config.toml
encoder_arch = "tc_resnet"
time_shift_ms = 100
win_length = 400
text_encoder_width = 128
text_encoder_norm = "layernorm_no_bias"
text_encoder_mlp_ratio = 4
text_encoder_fused_qkv = false
text_encoder_layer_scale_init = 1.0
text_encoder_inner_norm = false
text_encoder_drop_path = 0.05
max_grad_norm = 5.0
max_steps = 10200
lr_schedule = "wsd"
decay_fraction = 0.3
Rows from block 4 of the audio encoder of a small contrastive audio-text model, named by matrix and row number. Rows with one number belong to one channel. Each number is 500 + 25 x the weight over its row's rms, rounded and kept within 0 to 999. All counts start at 0. Numbers have three digits each. After the name is the row's rms in percent of the matrix's.
After each channel's rows are labels from the 100 clips, of 14848, where the channel reaches its highest value: "strongest on" is what is common among them. Only what is clearly more common there than usual is listed. The data: phrases spoken by 400 fixed synthetic voices.
# convs0: first width-7 conv (encoder.blocks.4.convs.0.weight, 160x160x7, each kernel summed), inputs 80-159
# convs1: second width-7 conv (encoder.blocks.4.convs.1.weight, 160x160x7, transposed, each kernel summed), outputs 80-159

convs0.43 096:439448502510532531509512495484518493489461475478503493519452490491521468481497487531471518500473477462439504493454485514515493507525476466494513493505475487499464485482458459514514499513486488477503501481466510513479504487512519458483513499
convs1.43 086:526498535492483505497489488441534511526496502541528524510534504511504492516508503483482492527480512481433528514512518530522511529481512504494487515465502483489499531507532483501504512481497493467450520533499483480515530491514462518484439515
strongest on: /k/; /ɑ/; /b/; reverberation

convs0.65 074:465479501506481476481495508480533443508492496497482468508501491517516494475490514475487516508491520534441493464548499545481460501493470495495517486523516531466479477478469473518472488531502493502470447490459495485516496497496485500478519443
convs1.65 087:512525486491516494503503532445499501485512476538501510505506478496477507484510477500513516475507508477498504485467475526522494462480483530455451478502460494511551502476500478529493525492528480502505485511510447553505500564505500502457469476
strongest on: /k/; text has "car"

convs0.122 112:545458526536523496515483509512528466537488475514482503449482497507549502479492473493495517519501482505486484531493490509502488533515476489530489494512547535490500507494507488477479516507485494425486517479546483509460497489478504489496515462
convs1.122 101:497537492499501479454506476499489492516473477453520453401473450511517456500522501521482503455514506451481498488513507531512468501498501504505501500477501507500528525489498473490488489504501472397480537491440536498466504476448469497501519492
strongest on: reverberation; /i/; /θ/; text has "three"

convs0.85 091:521498452527489460470461493456513513495540488475468557518505492520516474480514505498514449464532531461488486466509476491450502517514506463469502470510511485482511513469488509475432493491490453541531474513505499517490443491490493493504470509
convs1.85 097:511526454471485476432504493473473497462569515565491461480505502474502478493476469549532502524476523488465485505484480493519471509488523509497492515527532440481518475488473489482501523506514458508533521483507513500499487527497500531489495502
strongest on: /ɪ/; /dʒ/; /b/; text has "bridge"

convs0.49 101:553451503501469462481481500512511450527485457482537532449501500504514476490516478488515544470469500474471506549513503547466510513498496466502486517506508488528468470517494494470496510467485530418462479502506504481523496509491494483473461491
convs1.49 083:503544547504490522495538508477481489538471487531493518459464475500507443486507504552494487487501481467485505517514537514467472513464492540527494511501502523503490523526475492508471457505508483439491462471458511522491522420446522494525492518
strongest on: reverberation; child-like voice

convs0.72 113:502477470473483496466496494491512493509530517499525479508480481510519493489487533547524480532503475497503462469514516478476502468513497494519500497507451466486480534490451479490518452489497506515470486509510468424500575499500468501477507504
convs1.72 112:462527474470501506499542485497497475466504515536498465502481501465524508502486459522489505540480529477500453491511489500511466510505488523542508514459426487474452503488440492479502461494506494461526519508468515427501490501482461472477526471
strongest on: /f/; reverberation; text has "laughed"

convs0.146 091:506564456491535468469525486475493508523511462482490508499503502512479487510483455488530509509477473510481489532477483515516525546528488545480456475510501540501475508499484483437475472528514529480477525484491495501480509504467537496514543487
convs1.146 098:503509457514469466492512531507499452513503505518515526481482484465488464460521488523517499511451530513478502476494448542492472482521489496481525484498512451437465509503470489480499506492503530470506520498488473463488513486492487476501462525
strongest on: /ɪ/; /i/; /p/; text has "repeat"

convs0.5 102:510513504525497483475506472520517456492504503468467520498510454535517486501489461489531485469528480527483472498477445489531522511510502512513537489501478463497479476489502499481475471522522473499492453525504476524447547488504533454448515483
convs1.5 101:517503447506447461507465451491480498481489518483511484487483473493516490514467515548469485473507505489515508517503483508520497535526511509466453499502526499467467541488522505465510430504462497468502536538519476529506493499439464489449530482
strongest on: /f/

convs0.138 093:532486490494513487493512490496515468531506504527468503464504500534497485445472476492481498495521440539478474490501494482523494503498496496540508483491484476491456499466521485476525497513502496526495475508477513488443501474470445505453530473
convs1.138 097:462501415499503473454482516472535469491497513489515479524493478488508489512495497526511505433509446497507494480514513530526493485485468485487488495462525486478495488479504484477494512541531503479491488500481468536518508532504458512456500515
strongest on: /ɪ/; reverberation

convs0.123 093:551440503536474475540475459501507495461504485496481537472490492482508483488505443460508495479515445485488489482483488506498496511522518502526534497489459481518490430490522485491482497465485474449490458479477514538438476485494524489497501484
convs1.123 099:515544485507482466505498455499484459497527520520516499448524478500503462510499504533535496491520528500533475510458472461459493502521513503491465510457447451467463433521510525497494524463482497483537480541509476492474515470478510521485532534
strongest on: /ɪ/; /dʒ/; /b/; fast speaker

convs0.73 101:511487524508515493488486487512513502536496506499464496496484502494465477513473495493478491470533446468476516500496504458483539488492472481497469492469505491507481479531490489485502510484480559500450480507515478502508484464466453502471498470
convs1.73 093:467502464449501490482513521501484503516485505484467504542521484504527518502547469467530502467513485485486493493521514548461439480427451482511492504543517485491488519454459510511491501521474444494526497487492527457544502525526506485508491522
strongest on: /s/

convs0.150 124:495516453494480485491485505483500550470475487488491475550488498488479525493497499464470481448496512490481483472472479466490505497475461501463437487452506484504516508456452520467458494510474493548459480474515505487444492525492506500497497500
convs1.150 101:513535477548522533484510513494507480504499510488468503495476460488497539476489489481484479490472443480449495505501550523488518432490522491496501497535512475474494472523521468507455489462528504502463513463480527466498502509504501492469493529
strongest on: reverberation; white noise; pink noise; /j/

convs0.37 078:523472488501531506520544478499511440493495491493453495509485490498514493507506475501528502513484448476496502479495475510521512506514468496478500527491501474524456514473503542510466502500510552493516496488500510507500481498499469476466507490
convs1.37 100:480519466452513488498489492488469509495485522529500514508508471512512489483503467430490516525541518502505475461517484516477438486450458513449488497506513462486485486456479526484504490516504458483498492477525486503505509497505477488500468512
strongest on: reverberation

convs0.147 096:492467483502496487504551470492480455476519520524486497484507515514525502501497453475506522502503511506452464481539500478541482476475483468506486508462489506529445504446499493474492507546506450499493529512479486483524461496501468494457500503
convs1.147 106:527515499492507510481508509458499485462508486509491492509492486486493492474479500521480504446488463480465471517461484536509503510492473518468434475487494489517497517466498474481500519530522502514462518494501476537536451482538432513495487493
strongest on: reverberation; /k/; /g/; text has "green"